python train.py --model="image classifier" --dataset="gratings and oriented noise at many angles and scales" --train_examples=395000 --image_size=32 --crop_scale_min=0.8 --horizontal_flip=false --translate=0.06 --targets=["angle", "scale", "kind"] --num_classes=[12, 5, 6] --arch="inception" --norm="batchnorm" --hidden_act="leaky_relu" --depths=[3, 6, 6] --kernel_size=3 --stem="deep" --widths=[160, 272, 480] --mixing="cutmix" --label_smoothing=0.1 --loss="cross_entropy" --init="torch_default" --optimizer="soap" --beta2=0.99 --learning_rate=0.0033 --beta1=0.95 --shampoo_beta=0.99 --eps=1e-08 --precondition_frequency=10 --max_precond_dim=1536 --merge_dims=true --one_sided=false --adamw_lr_other_params=0.0015 --max_grad_norm=1.0 --max_steps=4500 --batch_size=64 --epochs=0.7 --lr_schedule="cosine_restarts" --final_lr_fraction=0 --warmup_steps=900 --weight_decay=0.4 --adamw_weight_decay_other_params=0.01
Rows from block 4, named by matrix and row number. Each number is 500 + 40 x the weight over its row's rms, rounded and kept within 0 to 999. All counts start at 0. Numbers have three digits each. After the name is the row's rms in percent of the matrix's.
# b520: branch 3 second 3x3 conv (model.blocks.4.b5.2.0.weight, 68x68x3x3), inputs 56-63, a 3x3 kernel for each
b520.0 106:484511511468580479452469526429459521589505608457472509508524476468542539435509480522459545509568506549445455494542469498503471501523550519471518604533461497554470500482473470506509523482474460481452487526462483476473
b520.1 100:530503505530458498530562476501524550424455534479448518522514461486513497539465531584488513478467543562509530474498460586445519555520450459471444521471493578550549519486511467524501477470577524457547439500574478558481
b520.2 101:526392550554519488451581440516478444454572492496469519572594553494418609467515540497447496438531504463528454480444545440519497542558478472542458547458528608535529488534491481495523499549538483445491467522471450492535
b520.3 102:439573583539513471431493526483447524471501587564521472572495493515490521443484476497471463540480509519502453504432418550527448494502515436467459562437478502536537429497468478561519471472460504500486438463431520512517
b520.4 103:435486473524498550541591496507535536464529504527540526491531492541512476548542554519449486548559577524555476497517415496456498522479572532475512483444504438489504539516554519469487489533540552565454409516521521533564
b520.5 101:480512479491470499514491521489457555518470447497446492481487520525495536508484511485474506439472485483522465503517505410533474459591443574479520485471548485561480482543472451470440485455539496460540514507531545484519
b520.6 103:424476410462486586482559513499506514483493567509481516502522517464402500461494441481507507492430553504543455502439568523526490546557466467528463470527503523474465510499497505506593500514400488497563451439505497534493
b520.7 097:474489531521464500488469492518497482497509415549501512476494431538503521565471442491550499577450475531456508505536462520519525551498473536536557420534583510432502454516508535440487526512459513501420520499487563461463
b520.8 097:529601487470470506565551436471497534491491534519504431510519516534483481415553545473505530527492514562513495417500511478486428538477494534523532453530507500484463480567451491433509523442515570533433603481531533461504
b520.9 099:432540577558549447489492564510519447514487483492545465506536539505474508527562502518496469474471515538540498588474497466405481623527417507444533527459480524530498509518546485503505496570459546454515528464450495479489
b520.10 093:493494478458517542466493513573570513526544507555380436471526542505521507531461554565488452487511526606529501446520499526534536529529501516514432541553484575548537481493551535536509416496496534466517491512518453508587
b520.11 096:524582515506491459562538521522472511577482468473459457533531530542522502557491549523502497530493467509513441520485474561590508455445487414479475466475474471473587488445518414469465481510498551521535492457466487455504
b520.12 102:540587524527460485471502525468495475445440463520510489493508395509420588496520512496552568455566493521479436538526523486459533546454538494398424543487528509583488515471446400536454540509485484525451514620453600518476
b520.13 101:457519497500501522459452593470542424453509525456488415500525509468452491574458506463500525490420469471534550439531545522489484457414450486541399408460510538494551410498483485507514463546436408485480520539500476417484
b520.14 097:484458450490448455527490592494502489520415490508492584451405496519461478575551424537445489559502502548492508399525520588508481567465458462553547490458521436473458589512505570506527423434489487529431473484400494490493
b520.15 101:436520497511567424474490467436501497437514512500567455504549461510508488458423535531552527518539527450509515528493493504463436507458514613532515429486446465484573508488488548483516577533530468471468436546534503417528
b520.16 099:479520504529507452444478564462428530435550500542514523477478534526513534491507441461572474495496515532459563472466567406501478485434508468545469521527540432398489500461506439484544467505449503482483505447534439515531
b520.17 101:499595548583469502518527464558502537549504479526555525487425478485494473545491492466525493500473528513526495501533476505462557453467493452521593514510576464486485496440559491500460507563535461516491474535498458608462
b520.18 103:542468398477525494553506516475531516490476501498428443462490464565497497433507439497427470491527466490512496476516522558481594488545500497491564529518472505557463517520467492489488398489461453559595428515512456440534
b520.19 103:505492512493468525453586439504519485511508517505521478430514375527491534490576518514507591484442520541565463463521542463458564438553526526450490442421440505466478579520487486519488527408486410501535483589516453517471
b520.20 106:458572569513454517498549468461519491491564464524470461516512432475570515505454503469493515559576512426511484535423519518421516516503451497420508568566493470521489447519504536478532487479529543495532536505544524548467
b520.21 102:517445551468564483586512407463516506530468593422490561476538489543438480484451513529494500497436582521569576489493484519488477490493438507470531518470503562528450468512531462451465428539496521560473497527443440545508
b520.22 095:452452467500443541452504539560496488613531461534529517457512508456474478466519553510579547482470436497525511544578440454516489513467495594567530415509432413466517439531417533484529465497418473463497510501493482567458
b520.23 103:498500504554543479508436519434530434505475445536595529533490535461447503491505528511548503497483520453517473589541467488533468536482467488499462512546468481522524443477503558417501439472400512433440474462483534559483
b520.24 101:535518502489400514503518564535453527542462495470553522508503534509508537546534509489502455491542482558485526531536607504513488562484464437509519524528469467558551536463493450525489471491458526475543500448499520512553
b520.25 108:486526498484527527550516476499476488503545494494539451526506554501559526507467537518464486523552518408484464472453481509492447490502512522498486474495519436487545449479530568566575510492562555508473532488440484410543
b520.26 103:496470453500500477500499502534463449476514490490476537517431476540509492438481450488499488540499500614442469542548519536465536484429359520558497410510471498486538571440564517450534523464486471490549519556470495524480
b520.27 098:518502441486463544478501490557497441488513477516532568492532567496481520518463501479464539494530541548532502459515447490424467479483448439460510509458510479555423504538524459497484457487504479529478446523425484478444
b520.28 098:516518505531565527418479461512558527492528505527467495475488478500515508489501506496489529533511460463507501505472521543410486413538529535495410507497532516475479510500535475451516464494454470497513405503574444501508
b520.29 107:535495520510510493451562429461506525490502474454512456586482511554531491499456491529494481514527509579466517520580434546556517531473442485537433465498492527463523434507482503572543528461618484534479542560490472539464
b520.30 093:458512555534563512552483510502548420515482526497541517485423501520452531469532466588461453537459524525438479474544545508485496495497469491444480524538497556524533479500446529417585554520443455503538432537557499484497
b520.31 099:520488491542505549483474498456498534490464570456533601486492530474539481542465503579459530527414459509535505460481466521503492542446553536509489565497472472555475477477503473425519482462487459524531420498468504420456
b520.32 101:447501507598461594414497497518504464469493509453483462516523483496499514536525485500508506469472555525497526499512462465486510453554577431517529485478579428469447439551519535465510522490484499390520537483552495443439
b520.33 097:499514528534526447432481458478527468462561523481467459492451469468501464514472519565522555496475512515556513450492457520466475537547507451424541512538476490504439443520509482512540515433524589477489544515471457526502
b520.34 099:509511498496516480609485467449439458547500467484528558375494494515493498463465475535495485484474451529482468424540529504495459518452406524453477466600489419511542463510530465564563517516484502451558488530484520467437
b520.35 092:482534476636539467493484534491551462471532587538450508517445517522499483563554505512497483574524510445401458525499478432479452516501532484493418511499515569515438500452500571502448549509536501437447506577502614516492
b520.36 108:549512575435478481516500468461446471544485557448487537487541528591460522511479521466545473452536505473492529551503561496574467452496508521527535512523462493444531523432519474540431498501587498469488453499490474500515
b520.37 096:510449542505499492486554516560543510553576514494491469473494458498531558495536523454528516459494537459551524440504474528449545519506560547480538522446507478489482424440475507526493442494535549530473553415471494499496
b520.38 100:461582440472543459472495469545556480496576470504475443547459454514463438484500532519487506503505460504503446626464517466434521533518446495490497435400493469551521511442509497515446512509482528449508534447465481517496
b520.39 098:528498496501473549575541500494515414552525444551470475483458532488585457480520545504483563421481485552482535467407546448509526463539457435575516530473486477519574501540494491560435480480419530448465492512563449590451
b520.40 095:516521411541446450583473481425585559529486530507497513461510551461478462557534470428537510534519516514483515436539547518448420560472466523550551503579520595457479469479490532478492574523440524495522498492506491409494
b520.41 104:507599499471476510527442493494492425576501491482448548491489534487513561489488515467505524472480544441500504438536514486518496546603421466458540522561515527526473450494516507495481501484527537469500513537510496467516
b520.42 097:518527537489536512472504526617513570509507472497555487505481492476475509474544461470545478509585570455482429568436433558497464513511439530526533523521504560457477531491452467524499545487458467546529500501524522461445
b520.43 095:518497446520511547515542529483504530545477500478522429533436555426464475462518447519545464557464498527478505503420503474528537440515521443486498461460557525446393432500469482501503433526580528481521515515562428474404
b520.44 094:473491527534491509483521517444531587498418552559489486495485566489581540532528562472515495517558474566502513561549425542434575566517437567450517575520521473476530452484524463583587476513523512483457476516459450451500
b520.45 099:537517520563489527463426403519450528487536440527541481495470523539493438528475452485479524489538487448478547420530500515457498446504523403480467529462562463552466545425436488484491493448438486500505602389539584515527
b520.46 097:553447640427500494433529518501500443504557451508480468542540599509495540522449499533452486524489461506486501544515569567508491599407516478580514517427507511506507469572462485432468526588442478462502488445551519440482
b520.47 102:525497520548491572445515585475524520490487526505568474586475504494487512578475516480458439471449461520511458540536588488541470569493469487532458547488525551468513555459493434509501461534457534515506488479475501497472
b520.48 101:505506509452530410504544560486483511464576493529489522396433477520465490429559435463469424546533506491430568536404499513491552460511481406549525545522489451490573486476486493481446383517534443543563459532450500514537
b520.49 103:455590508504500472503517604499540509543518438546445537476476506441452419531550525454456572443543505546471561509516534513448490536485532509530483523517518473475519456494539484521507509590515524487466517474512554519452
b520.50 091:550517499518428532463431529560506500476538511520522485482438496456503494490510566406494536437508513545523502463506477443434555454467552482461422445542513511425518502473444475477424443517490559504517481541527528534538
b520.51 097:419551436504471564513432535411570480558490521458440480534469462483447523558542526450475497467460566440501459485451467490574493415505507507540535493500527488468568518472496466492497497499477499475558499512471588580502
b520.52 102:499511530469532492480490510529429502484523480421500481468508441519439494537522476463503523478524500464476551500522484516537472564529467553480527445557537518508489538481509510516491538479519479493468578491511491451557
b520.53 099:558518471523490532489503569484528500476523472582540497455558505509518562450538503463534469489473444553421538556483617511451395536513482520476454535488532468500454481471521522462522541494434531492464508514416543476450
b520.54 096:543503539603423412492536536437509541496467460470538462564490500533449509531498454481479507512447481491476432514456468537467480453397527445480607421489415584456596483484472523507515446468452530513502437503521497495454
b520.55 097:513490462453477521532498482553512471500482541451496553539486491499477544522522509519483551465499554525521608546445490513510484493533490523426487507506459565453532474516537504478542495478513521441552559516534516492482
b520.56 102:532623507510425459544445482511465473533507568476465517565553538508516478465506498546526528492463488459510530478458462479498466504488505444456463433519538519448546485537495620474487500452461442509529507479504370450500
b520.57 101:496514450515525521487426566455465480458464463512482438490482538584513503494475613456535478484481437539461517570502522500544526522447513529418531540470486445542530469538565483508508456516476491477544494475494482478496
b520.58 106:477508440482558465518473450494514443510542535501523472472480458492499508502498513489543547536481451426477418548483500507502463472526542490412406540459586501519496531455490493492478501553418446563489518500526435470485
b520.59 106:591535472451565495455524580429517487451551470525435533469515544513479445433509489541511444565573485540477562530461549491495466504478474453450474579522513477503648476514483535495446530480564529499446529433484524451480
b520.60 104:489456460500547612476574456530509545461448509549475498554476509498559459462438470461503551467450434463554526484603560528517493438509455450519386520478505528539510489569467444509495501482507526490503493468537458491490
b520.61 097:460582457519452470464420497537466458471489494450525530496502545455524501507540492492509509585528475534538590475482512474455509504473447458494458527487452443515561497475541446455508467495506412554443453529498590562462
b520.62 102:484453473460487514554523525551507513470454505496499463446517518504548482406463496546509461475443452554499538430499441462566521403473526517491467441540567583549575519494492535476544533513488520484552518492496543543450
b520.63 096:566530437538516583428528527437496498517479429523531530489534468486482558535466479488490533513473494538502453494498571600496445568492461500493464439520549441537486451511483459488466527484494527478572453537494517455500
b520.64 100:545549521486556551503438445460508520459533448484444471522447498601471576482447473516504495479471484476541502504493585456478507512525497494473534513476465482491498490550539476442489509486440537457513495541597523478531
b520.65 098:522599517480524532575500416505455475492500460473494519485467476494492537507394505483498493513489484499486501478513491527498497531441439504552552437550498426477501493495434476454428445501486501493440462490450443495502
b520.66 104:539548462453470486481491599494451561536560487516455493489470465420529583519480392496519498525489518568479512479507459486520502546539507529470521561463536467456520551502511467525526505480574542529464534500457619521524
b520.67 101:553462571496556474418505457478538519489529453555470514449568521501487534495510510530486558567528505510531501532464467561510538536492406415430461510613538492592423529508539552559483534505521550558536483556493450471468